config.toml
model = "model that answers yes/no questions on an image's attributes"
dataset = "dashed paths with two dots that lie on the same path or on different ones"
train_examples = 295000
image_size = 40
crop_scale_min = 1
horizontal_flip = true
translate = 0.12
questions_per_image = 4
encoder_arch = "vit"
encoder_norm = "layernorm"
encoder_norm_position = "pre"
encoder_activation = "geglu"
encoder_mlp_ratio = 2.67
encoder_head_dim = 64
encoder_fused_qkv = true
encoder_bias = "none"
encoder_qk_norm = false
encoder_parallel_block = false
encoder_inner_norm = false
encoder_drop_path = 0.05
encoder_patch_size = [4, 4]
encoder_conv_stem = false
encoder_layers = 6
encoder_width = 160
encoder_positions = "learned"
fusion = "prefix"
fusion_encoder_width = 128
fusion_encoder_layers = 6
fusion_encoder_norm = "layernorm"
fusion_encoder_norm_position = "pre"
fusion_encoder_activation = "geglu"
fusion_encoder_mlp_ratio = 2.67
fusion_encoder_head_dim = 32
fusion_encoder_fused_qkv = false
fusion_encoder_bias = "none"
fusion_encoder_qk_norm = false
fusion_encoder_layer_scale_init = 0.1
fusion_encoder_parallel_block = false
fusion_encoder_inner_norm = false
fusion_encoder_positions = "learned"
fusion_encoder_connector = "mlp"
init = "kaiming_normal"
residual_init = "scaled_by_depth"
optimizer = "soap"
beta2 = 0.99
lr = 0.0042
beta1 = 0.95
shampoo_beta = 0.99
eps = 1e-08
precondition_frequency = 25
max_precond_dim = 1536
one_sided = false
adamw_lr_other_params = 0.00074
adaptive_grad_clip = 0.1
steps = 23500
batch_size = 128
epochs = 10.2
lr_schedule = "step"
warmup_steps = 470
weight_decay = 0.08
adamw_weight_decay_other_params = 0
Rows from block 2 of the fusion encoder, named by matrix and row number. Rows with one number belong to one neuron. Each number is 50 + 12 x the weight over its row's rms, rounded and kept within 0 to 99. All counts start at 0. After the name is the row's rms in percent of the matrix's.
# gate: MLP gate (fusion_encoder.blocks.2.mlp.gate.weight, 336x128), inputs 64-127
# fc1: MLP up (fusion_encoder.blocks.2.mlp.fc1.weight, 336x128), inputs 64-127
# fc2: MLP down (fusion_encoder.blocks.2.mlp.fc2.weight, 128x336, transposed), outputs 64-127
gate.13 078:51 25 62 53 45 35 27 29 64 25 63 50 76 52 50 47 38 35 46 55 57 66 63 47 40 79 45 56 30 67 65 62 48 49 53 45 63 45 58 50 38 40 43 34 49 46 54 51 49 81 30 40 36 57 55 51 37 38 50 47 24 60 74 37
fc1.13 079:55 42 52 46 56 46 61 69 58 71 59 38 58 54 63 50 48 30 50 54 56 55 62 63 56 70 36 68 48 68 54 34 42 73 40 57 33 46 51 37 51 44 36 61 41 63 47 63 52 49 52 59 54 52 33 69 66 77 62 68 58 40 32 49
fc2.13 071:30 40 52 60 46 53 48 61 67 62 44 53 68 52 37 45 44 60 67 52 37 68 58 50 31 46 58 51 54 42 54 55 54 38 49 41 39 40 48 52 52 24 56 53 54 58 62 71 48 47 52 40 44 61 44 57 69 58 48 29 56 57 54 64
gate.14 093:34 33 70 35 51 52 39 41 35 53 62 34 54 41 39 46 41 54 56 68 44 58 47 35 44 82 51 56 38 56 58 57 67 56 44 55 39 46 64 51 22 55 58 60 58 67 69 47 53 42 19 46 47 33 62 73 46 43 52 49 41 48 35 48
fc1.14 086:70 35 53 59 46 46 46 50 79 32 69 66 35 60 70 40 57 44 67 37 47 52 61 49 43 47 53 31 35 48 46 64 50 51 42 46 66 25 53 54 59 59 53 44 51 50 55 56 51 53 47 56 62 31 55 51 60 33 50 55 56 39 55 52
fc2.14 085:93 52 52 52 47 62 42 52 59 32 45 68 43 57 56 47 68 51 53 57 51 56 57 46 49 65 19 59 51 39 62 64 46 47 74 49 42 38 52 59 41 31 54 56 58 41 45 76 63 62 28 54 48 23 57 32 79 43 72 41 67 50 58 57
gate.15 086:45 37 48 38 62 72 21 42 50 29 53 56 38 41 38 69 42 43 59 35 52 40 61 35 40 62 60 65 33 51 57 51 55 29 39 52 28 35 67 50 56 52 59 56 66 72 47 37 38 47 51 55 68 54 56 52 69 43 36 56 56 69 45 65
fc1.15 083:51 38 58 55 46 49 50 54 69 24 36 51 33 50 44 52 69 40 51 33 68 41 44 51 63 34 59 41 49 66 75 59 57 32 69 59 50 46 36 33 45 22 44 50 51 61 40 49 62 72 62 40 48 50 49 37 52 29 50 70 62 57 58 46
fc2.15 086:41 50 63 29 49 27 50 48 34 40 47 30 38 47 61 42 56 40 58 62 55 78 59 44 59 38 41 58 48 65 45 59 36 52 52 61 55 49 48 51 42 68 49 46 70 58 71 17 46 59 39 40 66 65 58 40 44 51 37 56 50 67 49 65
gate.16 137:64 49 48 43 52 68 41 60 57 50 56 50 33 66 56 58 67 41 48 71 38 55 55 54 45 83 45 34 58 60 66 51 37 40 33 87 48 50 43 51 45 44 37 44 56 58 49 61 38 40 41 70 52 63 48 52 51 45 40 53 16 62 38 60
fc1.16 162:38 53 39 39 51 56 44 48 26 50 40 55 55 25 44 64 49 53 47 19 51 61 41 42 65 69 57 53 58 32 50 44 56 65 53 33 62 32 20 39 28 42 47 43 51 73 38 45 40 73 55 32 58 52 42 23 58 41 47 47 72 41 61 43
fc2.16 165:50 46 49 51 31 57 30 54 67 73 58 52 39 63 79 49 51 52 42 43 23 63 60 29 45 69 37 57 56 37 53 30 49 39 35 34 46 49 43 49 43 42 67 66 55 52 52 81 49 53 67 41 42 37 75 38 56 39 61 61 46 65 35 59
gate.17 096:53 41 64 40 66 44 54 49 39 47 48 43 58 53 56 44 45 45 50 39 45 46 66 47 35 33 48 57 35 69 47 39 57 62 38 48 68 53 55 42 61 70 45 66 59 69 57 48 52 22 29 45 43 51 45 65 46 50 44 24 48 36 45 46
fc1.17 108:32 44 40 47 51 56 52 30 87 40 58 51 43 64 52 42 50 34 49 54 46 60 55 64 46 58 72 48 43 27 42 67 35 60 36 56 28 42 71 70 57 49 54 85 57 45 35 60 52 48 49 49 61 61 42 43 52 49 61 41 53 65 50 53
fc2.17 105:31 56 39 50 61 59 63 45 58 58 43 40 51 67 68 57 46 43 57 43 71 63 48 60 55 59 58 56 50 46 53 53 42 36 54 36 67 52 72 44 50 51 56 33 50 52 54 59 58 51 70 47 67 53 54 63 15 49 64 48 32 55 59 43
gate.18 118:52 70 34 38 48 60 35 65 49 72 37 42 48 57 29 50 35 28 60 55 36 63 68 38 53 63 49 58 58 47 61 28 55 47 41 59 48 50 45 43 64 65 50 64 58 55 49 23 53 46 43 27 51 45 63 81 49 40 49 58 32 40 48 63
fc1.18 097:47 59 41 41 43 45 58 50 55 54 75 48 52 48 63 40 57 33 38 50 53 59 44 30 53 80 51 77 49 37 57 31 44 11 41 59 45 49 38 34 44 66 29 64 59 51 41 45 39 64 34 52 50 51 44 54 27 46 44 56 62 53 34 38
fc2.18 111:52 71 25 46 43 56 38 49 30 57 70 44 61 47 79 39 44 47 57 45 50 35 41 57 45 35 31 63 51 53 56 33 54 26 55 75 57 59 51 42 54 35 68 39 54 44 63 34 41 49 48 44 60 32 65 63 40 27 48 52 51 53 63 51
gate.19 079:65 44 70 44 37 46 51 57 42 55 70 48 59 60 41 32 59 47 63 42 48 48 79 38 33 55 48 55 17 51 47 46 48 45 63 58 60 35 63 66 35 49 54 63 40 64 32 54 46 30 33 51 50 49 44 68 42 42 53 56 30 55 66 41
fc1.19 080:56 38 66 28 30 45 64 47 39 74 54 66 51 65 42 43 54 39 50 65 34 62 60 47 49 44 61 69 45 56 62 41 49 34 56 68 48 42 58 56 46 40 69 38 61 78 46 55 43 34 47 55 59 34 59 29 38 67 45 49 53 48 44 53
fc2.19 090:27 64 47 48 15 25 82 42 55 82 27 51 42 55 41 39 45 54 55 43 28 53 59 42 44 38 53 65 42 80 62 62 50 42 51 57 58 48 59 50 48 63 45 63 26 59 53 63 40 44 58 47 46 70 33 30 26 62 33 61 54 55 55 56
gate.20 082:33 39 17 54 48 47 55 52 44 48 59 48 51 51 46 26 33 43 54 56 52 27 55 27 56 77 62 42 70 73 44 57 58 45 56 33 36 27 57 48 48 50 38 38 73 49 49 55 44 56 50 51 65 57 55 45 35 43 50 59 45 48 50 34
fc1.20 074:48 37 51 56 65 59 50 62 48 57 42 39 66 56 21 54 51 56 53 47 75 39 42 54 38 47 38 45 57 77 80 49 44 59 48 63 46 41 50 53 65 43 53 43 37 65 56 58 51 47 46 61 59 51 62 35 39 36 39 45 59 45 47 63
fc2.20 073:60 28 47 39 64 57 34 48 63 68 59 61 64 52 43 47 53 52 30 64 37 40 31 40 41 28 40 45 46 62 54 49 56 65 68 49 62 53 39 57 33 58 35 48 65 52 57 40 42 58 43 50 61 57 42 54 59 46 54 56 61 53 42 43
gate.21 097:50 55 25 26 66 59 44 51 49 66 62 69 43 42 56 48 54 47 40 40 66 41 51 47 50 63 38 50 51 29 54 25 79 52 60 67 42 47 60 53 41 68 58 42 52 65 40 46 61 40 36 52 51 48 54 75 44 30 47 45 56 57 65 34
fc1.21 098:69 44 55 49 47 27 29 42 50 25 57 31 62 53 38 49 65 61 69 48 53 55 40 37 55 32 46 60 49 53 46 42 44 42 53 45 73 58 43 49 52 45 58 48 42 29 32 51 45 58 46 52 53 51 49 47 57 75 57 61 57 35 43 58
fc2.21 106:64 72 57 43 34 54 40 52 42 42 47 43 29 45 17 56 55 66 37 50 40 49 40 48 43 48 46 55 58 62 49 53 56 39 57 64 58 56 63 39 65 44 76 55 45 42 42 57 52 55 61 53 45 67 42 33 50 55 52 51 55 38 49 37
gate.22 101:51 60 44 42 44 52 29 73 66 50 65 56 59 54 57 36 57 58 45 61 57 44 41 50 44 61 42 37 53 72 57 77 53 31 52 46 43 62 71 57 51 51 39 42 74 56 62 36 43 40 53 35 42 51 33 61 53 79 51 41 63 57 44 23
fc1.22 088:45 62 42 50 53 51 37 67 74 44 63 50 53 42 53 69 24 59 52 74 54 46 40 73 39 46 40 47 48 64 68 36 48 64 46 55 56 54 46 42 35 72 39 62 63 54 59 63 47 54 44 33 54 32 40 46 39 32 49 65 39 80 58 55
fc2.22 097:42 36 66 63 42 52 28 37 50 43 62 63 40 62 47 46 30 47 40 50 68 83 41 35 55 44 60 56 48 49 64 36 67 61 31 73 70 61 39 75 62 59 53 60 69 48 65 68 45 47 38 42 62 56 40 49 53 52 44 55 34 67 37 47
gate.23 089:48 44 40 54 42 28 45 46 41 38 52 47 59 54 48 48 57 62 48 54 65 31 45 42 42 51 58 52 49 57 50 71 73 72 32 54 43 27 62 46 61 54 74 44 51 67 35 47 58 34 50 77 68 47 48 58 32 24 58 49 53 67 51 59
fc1.23 085:44 55 52 52 47 82 24 48 60 58 53 26 52 46 41 32 37 42 47 71 64 55 54 46 52 60 60 43 68 73 53 50 60 51 45 42 28 65 51 69 38 51 75 37 83 39 53 65 34 46 59 52 53 54 41 48 51 48 36 51 47 50 43 62
fc2.23 082:52 50 36 56 26 60 31 46 69 65 31 35 55 63 72 33 49 44 49 39 66 48 39 54 37 45 57 52 47 51 59 62 52 42 35 46 39 55 52 57 20 50 65 74 75 38 56 68 49 46 51 79 54 48 21 73 38 57 54 57 36 44 45 51
gate.24 124:75 65 46 47 47 50 62 42 57 42 54 54 63 47 45 58 55 75 61 45 60 41 51 52 58 59 29 39 40 49 57 38 44 38 53 56 29 33 45 45 46 50 33 27 84 31 34 49 52 37 28 65 54 58 52 69 64 56 49 43 36 53 52 57
fc1.24 136:36 61 33 57 60 70 40 62 45 40 46 58 53 65 42 35 51 55 33 45 39 22 50 38 41 43 48 61 48 57 46 37 40 71 28 49 69 57 51 28 40 51 52 72 56 23 41 46 54 57 34 63 33 67 57 41 40 56 44 68 34 54 50 49
fc2.24 098:45 69 24 43 20 41 40 44 43 30 28 57 58 40 17 43 49 51 58 64 44 54 37 54 68 47 58 41 55 27 42 38 67 51 34 59 51 53 53 56 51 48 61 50 48 45 37 57 46 41 49 57 41 56 53 46 54 37 48 57 46 48 65 47
gate.25 096:30 28 63 55 53 38 23 53 38 31 48 59 57 60 37 32 57 58 57 26 49 57 40 61 54 69 66 42 32 48 65 46 58 53 57 47 47 38 61 49 45 64 45 44 37 62 50 56 55 50 56 49 56 99 44 55 59 35 57 51 48 43 42 56
fc1.25 091:42 54 57 50 42 43 49 52 44 34 53 50 39 38 60 59 34 59 68 42 23 71 40 73 58 67 41 42 51 44 57 48 64 44 30 41 50 37 53 44 64 67 49 60 44 49 51 58 44 54 52 23 48 79 59 53 59 44 60 39 60 54 42 45
fc2.25 088:33 42 34 43 28 50 66 50 56 33 46 55 57 46 52 54 35 46 51 54 49 46 28 73 58 51 50 57 56 57 39 29 37 48 44 56 56 51 55 64 25 44 10 60 34 42 41 68 43 48 37 48 91 48 53 32 63 45 41 46 32 52 32 41
gate.26 074:35 26 61 33 62 44 29 56 54 52 58 40 48 44 23 48 57 59 53 39 51 43 63 48 60 74 37 48 33 54 53 65 44 52 59 37 52 29 69 56 58 62 63 57 48 58 43 43 61 23 51 58 37 54 52 63 56 37 36 69 48 48 47 39
fc1.26 071:52 55 55 34 34 47 40 63 38 33 45 54 33 45 65 73 80 36 60 42 43 50 62 59 52 74 51 46 52 55 66 22 48 58 41 67 48 58 69 61 65 60 45 51 49 52 43 43 36 55 37 50 58 63 32 72 52 68 42 36 61 73 23 47
fc2.26 066:40 41 59 42 67 68 61 67 54 55 47 59 68 43 49 44 48 61 56 64 42 42 65 71 42 54 36 56 63 62 51 70 47 54 49 62 51 52 51 50 52 21 40 45 29 54 73 41 60 44 47 66 24 45 45 61 59 50 50 82 58 49 44 63
gate.27 097:58 56 31 38 37 48 45 47 29 67 45 52 46 64 64 65 51 49 50 52 48 38 59 57 41 70 60 37 58 72 43 61 46 46 51 42 74 55 58 36 38 69 30 73 41 53 60 54 54 60 48 51 67 31 55 55 45 42 59 57 46 55 48 59
fc1.27 106:60 40 63 38 46 53 46 33 34 33 49 36 47 43 52 52 42 27 53 40 66 45 51 40 49 43 27 61 37 60 60 69 46 49 69 69 72 71 59 31 67 47 47 45 36 70 34 49 56 39 57 57 59 62 69 55 30 39 61 35 58 52 64 58
fc2.27 100:50 50 46 44 75 32 54 69 58 39 56 36 33 40 37 61 31 48 62 38 45 56 47 66 38 38 26 67 63 43 43 55 47 77 49 52 23 42 70 52 57 45 25 56 49 68 36 23 52 39 45 51 46 49 37 43 68 56 45 58 69 70 55 55
gate.28 062:62 44 64 47 53 29 20 60 55 52 64 45 47 52 43 35 44 50 47 75 58 53 78 55 52 65 56 57 50 52 42 57 45 35 41 48 66 39 76 59 53 74 57 58 73 62 51 52 46 43 41 46 41 63 47 51 58 33 54 47 44 45 43 59
fc1.28 062:27 39 57 62 38 38 42 70 53 59 48 56 52 43 49 45 69 40 51 56 47 57 32 53 38 62 20 69 48 56 43 46 34 36 43 46 42 46 73 49 61 38 59 57 47 56 59 66 42 59 68 44 48 39 32 51 64 64 51 43 32 55 28 50
fc2.28 068:19 38 71 60 39 50 43 50 59 61 57 54 51 44 48 61 31 59 23 45 32 61 43 47 64 58 49 41 49 53 51 53 58 58 48 29 59 48 71 57 46 24 75 41 32 60 42 62 51 42 32 50 37 79 51 59 53 43 55 60 54 45 49 23
gate.29 078:57 21 45 52 62 43 44 54 36 33 59 72 51 44 28 52 50 54 41 22 36 49 34 51 72 77 66 28 26 50 64 38 53 32 78 39 59 40 52 55 28 54 30 54 52 49 55 65 61 35 62 52 53 47 60 49 56 42 46 62 53 53 40 59
fc1.29 077:37 53 67 51 33 55 44 52 37 46 60 42 40 61 67 44 56 50 54 57 62 56 46 47 36 70 64 39 43 41 52 35 39 56 34 55 43 67 40 61 55 51 57 75 68 74 58 60 64 28 58 26 76 55 37 56 50 78 59 46 55 61 50 37
fc2.29 077:53 50 61 47 47 57 65 46 61 51 52 45 50 42 56 73 44 49 50 46 29 70 66 43 50 24 60 60 45 48 69 51 29 59 25 57 36 38 36 55 46 42 36 49 42 49 43 67 57 53 55 54 35 50 42 55 54 62 51 64 58 62 56 43
gate.30 089:73 67 57 47 50 51 46 37 40 56 59 26 41 57 66 63 43 56 58 28 49 75 40 42 43 75 55 59 58 65 35 59 45 33 44 55 69 53 65 49 41 32 53 42 38 63 61 47 63 37 29 49 27 53 51 72 33 38 43 53 54 43 41 47
fc1.30 096:67 45 47 66 59 64 64 52 74 48 50 64 66 67 40 36 43 49 75 52 34 63 43 43 61 49 48 47 48 44 29 32 64 63 38 28 57 60 28 63 24 63 47 63 43 43 65 51 52 57 54 55 45 41 53 49 42 47 48 47 90 32 57 41
fc2.30 089:53 53 25 55 45 38 59 49 48 57 57 43 70 63 65 59 71 47 47 57 27 62 35 60 51 39 13 53 64 40 48 52 35 43 45 51 43 46 47 53 50 58 50 26 52 51 58 57 49 52 55 45 51 44 52 41 38 54 68 57 57 45 71 60
gate.31 109:63 43 66 30 64 44 52 58 52 47 49 41 68 45 29 40 59 45 63 64 50 35 52 38 23 61 56 49 46 65 68 49 51 53 65 23 43 57 44 46 63 52 54 46 51 43 68 33 68 37 52 29 62 48 56 80 34 55 82 61 42 57 35 55
fc1.31 122:29 68 46 48 50 34 56 62 29 45 44 40 65 36 28 48 57 36 56 35 45 62 60 35 30 56 51 56 38 64 62 37 73 64 51 68 62 37 43 48 40 44 24 45 33 54 57 50 48 43 43 41 53 55 43 33 50 34 56 41 46 51 43 66
fc2.31 134:48 51 50 53 56 42 62 43 53 55 39 37 27 60 52 45 32 55 42 34 39 41 55 62 37 69 60 52 42 54 63 27 57 54 51 61 50 44 70 50 55 60 58 44 41 59 32 59 55 55 55 52 40 44 43 48 64 46 47 76 38 68 39 49
gate.32 102:50 45 46 42 45 47 61 53 42 38 54 39 52 35 31 55 54 71 59 36 48 51 52 42 70 73 64 39 30 47 48 27 38 50 53 68 44 52 60 58 50 61 56 55 44 52 53 50 51 63 47 57 28 45 52 59 28 46 34 51 48 12 55 81
fc1.32 095:26 58 50 49 50 33 62 55 61 61 47 48 54 28 31 61 49 54 39 26 33 66 36 51 54 67 54 48 75 54 55 63 50 46 60 37 77 59 41 56 44 41 45 48 54 49 48 59 51 58 35 47 40 52 30 63 60 48 39 52 14 86 40 49
fc2.32 080:58 67 36 15 65 42 49 28 50 35 51 39 56 42 39 31 44 53 66 60 71 34 35 61 54 59 64 63 58 44 44 68 52 41 44 55 43 62 58 48 45 53 58 49 59 71 53 52 53 58 42 53 41 49 49 78 36 57 49 60 48 46 40 56
gate.33 074:59 44 55 52 53 55 60 31 50 40 78 47 30 53 32 36 68 64 51 43 56 55 54 43 57 54 64 52 49 59 51 57 24 21 53 48 49 53 64 58 53 63 78 34 56 42 39 51 76 48 45 85 54 60 47 43 44 20 30 47 57 52 57 28
fc1.33 083:47 40 71 43 48 40 37 47 46 62 49 64 38 47 47 61 46 48 60 61 37 71 44 44 50 52 76 53 35 64 38 47 65 45 57 57 54 39 41 56 49 44 46 56 43 47 48 42 46 41 55 63 51 42 48 63 85 42 41 56 24 67 41 44
fc2.33 084:32 48 68 31 48 44 46 60 35 45 57 57 47 41 35 43 54 59 47 61 55 58 62 35 60 69 61 64 33 80 46 63 50 51 42 38 68 43 36 38 40 34 08 56 49 48 53 57 56 50 51 54 27 26 49 63 59 53 44 50 61 49 40 52
gate.34 074:50 49 31 43 23 44 48 63 43 50 53 55 46 76 35 53 57 51 47 31 44 45 63 79 54 48 74 47 21 48 50 56 53 43 51 57 51 56 47 52 33 56 78 43 59 41 41 52 67 46 59 42 49 61 50 54 33 25 43 56 21 50 39 32
fc1.34 063:34 35 38 18 31 57 18 40 50 38 54 49 53 65 56 58 61 66 52 30 60 70 58 72 34 54 45 44 47 51 55 64 51 61 50 40 60 28 58 60 46 31 58 51 28 58 42 50 60 53 45 19 51 33 43 63 33 74 59 57 62 47 51 56
fc2.34 063:55 68 30 63 33 56 56 34 40 51 58 68 49 36 24 31 61 46 57 49 30 47 47 52 56 35 48 42 46 61 58 44 61 75 69 51 47 44 77 51 36 41 48 38 47 41 54 40 58 44 58 49 54 43 71 40 52 51 54 40 35 42 46 61
gate.35 113:37 49 70 11 49 49 39 29 31 44 49 69 51 51 49 56 47 48 51 66 57 59 65 52 50 52 59 33 52 57 59 72 68 56 59 46 43 50 73 68 34 70 43 45 59 42 49 38 47 55 33 43 59 62 50 71 53 42 52 44 42 36 70 53
fc1.35 112:78 41 48 58 70 61 54 53 51 34 40 50 30 56 67 43 36 46 51 62 26 43 75 58 48 34 76 46 45 09 42 41 60 46 35 40 38 53 53 52 50 52 44 46 41 47 70 46 63 32 69 51 64 72 53 47 61 41 60 59 48 29 52 69
fc2.35 109:36 75 33 41 64 65 27 57 47 34 44 53 54 55 33 42 40 49 46 48 56 54 66 58 47 26 50 40 41 32 34 65 56 39 57 43 49 60 76 43 31 38 56 50 41 47 52 50 49 47 55 37 51 58 58 60 69 44 60 49 24 54 26 26
gate.36 092:21 67 55 49 40 57 44 54 59 35 58 33 48 58 55 54 60 52 47 32 54 42 58 64 46 46 45 50 29 46 58 65 61 57 43 41 48 29 49 30 61 76 61 50 42 58 41 49 42 50 27 48 42 34 53 68 39 54 45 31 27 50 64 51
fc1.36 112:31 72 16 33 45 56 62 75 63 58 53 49 67 44 61 56 47 49 53 58 55 57 30 63 41 59 27 59 29 57 62 38 65 40 50 49 43 54 32 32 57 57 51 72 35 66 49 47 36 60 46 39 47 44 40 48 39 60 45 37 40 46 58 45
fc2.36 106:60 51 16 47 61 60 54 38 46 66 51 61 58 48 64 39 62 48 57 44 81 40 38 59 47 29 45 50 47 51 56 35 36 43 40 57 34 49 51 37 30 62 45 58 41 50 60 65 51 48 50 50 70 51 58 58 46 67 35 48 54 45 48 46
gate.37 079:70 47 50 43 38 64 34 49 30 40 57 51 54 62 65 66 65 39 62 41 50 39 52 55 40 50 52 39 45 58 52 37 45 59 50 35 51 36 41 69 43 56 58 37 58 56 42 46 69 40 51 52 31 38 70 43 62 55 55 72 51 45 61 60
fc1.37 086:60 53 53 52 67 61 53 39 36 38 43 47 57 60 65 45 74 54 44 54 53 57 43 47 43 62 36 53 28 65 49 72 22 34 43 45 32 49 53 50 34 58 43 37 65 63 49 62 39 41 56 62 64 56 60 40 31 38 49 26 31 50 67 47
fc2.37 082:59 42 43 60 50 81 54 50 63 65 38 31 64 39 73 51 59 42 65 57 43 36 67 58 49 61 46 63 51 65 33 38 35 57 49 50 44 43 51 54 46 66 66 53 70 52 59 67 48 49 48 61 48 59 46 40 50 37 71 60 51 57 38 40
gate.38 109:35 47 30 36 60 58 43 63 65 54 57 21 66 42 45 45 47 41 54 54 51 35 47 51 53 48 52 57 36 48 65 54 55 44 48 62 54 49 51 52 42 54 64 52 57 62 63 43 54 48 37 67 52 39 77 34 32 26 60 31 37 50 67 40
fc1.38 115:52 33 48 54 53 45 40 52 59 51 40 50 41 59 41 57 54 37 60 33 28 69 64 42 78 64 74 53 52 72 59 44 45 60 52 49 44 64 54 53 59 56 57 47 44 50 30 49 52 55 59 40 79 51 37 53 36 67 46 81 55 66 36 48
fc2.38 125:33 66 34 30 56 52 51 61 48 54 43 55 48 72 50 49 37 62 55 55 61 58 34 46 45 66 55 54 48 83 46 30 55 61 40 70 63 70 54 68 44 48 51 58 44 43 55 49 60 74 38 46 50 58 69 33 20 56 49 64 43 57 50 67
gate.39 087:44 52 50 45 46 25 23 37 50 60 64 44 45 58 64 57 49 52 61 45 52 40 49 48 38 54 44 42 40 58 38 63 68 49 63 63 52 45 62 55 39 65 55 54 80 47 34 31 51 46 49 52 56 71 61 54 35 42 51 57 52 51 41 48
fc1.39 073:76 46 58 52 68 53 55 59 53 26 55 54 54 40 45 46 40 67 56 20 35 58 60 71 59 29 39 71 35 55 45 44 67 72 43 42 60 41 64 36 42 38 63 51 40 54 76 61 61 41 43 65 68 25 58 61 61 41 72 65 45 52 60 62
fc2.39 090:50 33 81 24 74 43 67 55 68 26 54 59 46 44 50 56 40 50 51 60 44 66 45 63 56 38 52 50 30 49 59 64 56 54 37 14 36 57 64 59 57 59 48 46 37 53 59 73 56 52 45 50 73 47 47 39 72 66 47 48 49 56 48 51
gate.40 097:58 47 46 44 44 50 34 43 52 44 41 30 77 56 49 57 47 46 39 46 64 40 71 46 53 71 64 53 52 50 54 50 79 57 66 44 48 50 58 65 47 57 42 39 51 46 51 29 68 43 36 41 49 58 45 66 50 50 53 65 47 47 63 30
fc1.40 092:26 47 30 33 64 41 52 53 50 51 39 54 61 53 54 46 47 42 40 40 37 56 45 55 45 57 34 47 46 53 63 59 22 39 58 34 57 52 75 76 51 61 61 69 50 71 58 66 41 62 67 62 40 53 52 43 45 49 44 64 53 45 42 53
fc2.40 101:24 29 31 39 60 61 45 49 39 52 55 46 44 63 51 49 40 55 28 69 53 69 56 56 40 44 53 42 47 40 50 64 51 41 38 41 56 35 81 48 64 62 41 61 37 70 39 53 61 46 32 52 54 40 64 54 55 62 55 49 47 38 62 62
gate.41 181:29 41 45 23 37 40 61 61 48 58 56 43 59 38 23 41 59 47 35 42 56 39 64 53 62 53 43 44 42 64 62 51 61 39 65 36 25 44 52 43 53 65 61 38 62 40 67 47 43 54 62 64 38 54 51 48 36 71 54 48 62 28 51 39
fc1.41 134:52 47 36 25 33 32 61 64 51 50 54 45 52 46 45 44 56 60 55 49 53 59 44 49 56 46 27 47 46 74 79 48 41 51 57 45 30 51 45 43 58 47 51 39 53 49 70 60 46 37 69 56 44 92 42 47 41 67 36 39 59 52 45 35
fc2.41 163:56 54 45 59 59 70 29 47 49 49 57 47 61 49 33 53 31 42 51 61 51 59 52 44 48 44 71 50 43 33 57 33 49 50 54 33 45 53 74 37 42 34 48 51 55 49 54 55 49 51 49 47 36 60 35 54 76 48 42 71 55 39 49 48
gate.42 100:40 46 63 72 36 26 63 65 59 29 55 55 56 48 33 60 50 52 84 33 45 43 30 62 59 60 46 52 21 45 76 40 54 45 52 49 62 69 55 57 50 36 52 57 46 55 40 44 61 39 37 70 55 59 40 56 48 49 52 61 54 34 57 50
fc1.42 110:43 62 51 33 51 43 45 41 51 53 65 56 52 61 28 47 62 59 35 70 48 45 43 44 62 51 38 39 69 41 28 41 25 60 65 39 62 65 49 36 35 53 42 39 73 35 61 63 57 59 41 40 27 53 49 58 38 36 34 33 28 40 49 38
fc2.42 101:57 56 71 66 65 64 43 60 61 58 54 67 47 40 40 63 41 53 58 22 48 51 53 51 68 31 58 42 39 31 62 45 44 62 55 71 67 65 75 35 40 37 39 63 72 37 48 70 47 28 46 41 60 42 59 72 38 45 54 55 33 40 39 30
gate.43 094:44 39 73 60 55 30 62 43 55 45 48 43 47 55 55 44 54 40 42 55 57 45 57 37 49 90 50 48 50 41 61 42 29 42 46 59 43 63 50 53 62 50 66 49 53 63 47 44 62 53 25 46 41 55 52 91 37 60 39 59 32 58 62 55
fc1.43 099:60 31 52 53 54 50 40 52 31 54 32 51 55 54 39 64 47 40 32 58 49 46 56 58 33 18 51 45 41 31 48 43 57 54 42 58 36 57 45 60 40 62 54 59 33 52 60 36 47 73 74 35 49 38 45 10 45 45 60 51 68 47 61 54
fc2.43 097:60 71 71 51 52 77 53 48 43 61 64 34 64 71 70 41 45 59 45 56 45 60 40 50 49 48 44 67 36 38 56 52 31 56 38 35 50 35 73 52 67 49 69 50 13 61 42 47 48 51 52 40 26 46 49 34 38 53 54 40 55 59 50 54
gate.44 105:72 25 39 39 49 30 43 70 43 48 53 32 54 40 63 53 34 59 41 55 64 62 43 65 56 44 35 56 28 53 57 22 47 24 55 46 35 39 46 41 53 50 57 47 60 89 58 41 41 47 51 26 37 27 64 61 53 30 45 43 32 57 38 59
fc1.44 100:74 41 60 38 34 66 53 49 43 54 59 18 58 40 66 27 46 39 57 56 38 54 63 65 46 64 64 68 54 58 44 36 29 49 44 46 71 62 63 45 66 49 45 44 54 65 69 32 55 52 23 72 41 41 43 39 40 51 47 42 60 36 37 46
fc2.44 110:50 51 57 51 22 38 47 60 24 58 38 52 48 54 54 46 39 55 44 35 28 50 45 58 57 60 52 54 52 62 48 70 51 72 64 72 60 69 48 41 42 33 41 70 60 40 35 40 69 63 57 52 27 63 56 19 68 48 53 63 69 50 49 37
gate.45 108:51 52 45 38 49 43 39 80 55 48 37 34 59 64 52 41 57 70 39 37 37 32 36 57 72 67 40 46 55 55 54 55 36 51 71 61 42 45 54 53 67 62 54 34 80 66 50 55 34 29 45 43 32 41 42 52 42 48 46 44 29 47 35 55
fc1.45 091:62 62 30 28 44 56 53 59 49 68 51 54 51 46 82 46 52 56 31 53 36 43 32 51 64 52 53 54 73 56 51 66 37 48 57 52 78 55 65 57 56 39 51 52 27 44 52 54 46 55 32 57 54 48 44 45 48 49 57 52 54 33 37 75
fc2.45 093:38 50 54 63 27 80 45 40 45 65 56 55 52 53 67 69 45 56 51 44 62 38 41 58 46 63 65 51 45 59 55 54 54 63 50 76 73 51 71 46 42 48 46 35 50 44 54 44 45 56 45 56 54 70 53 40 69 32 45 55 50 40 58 52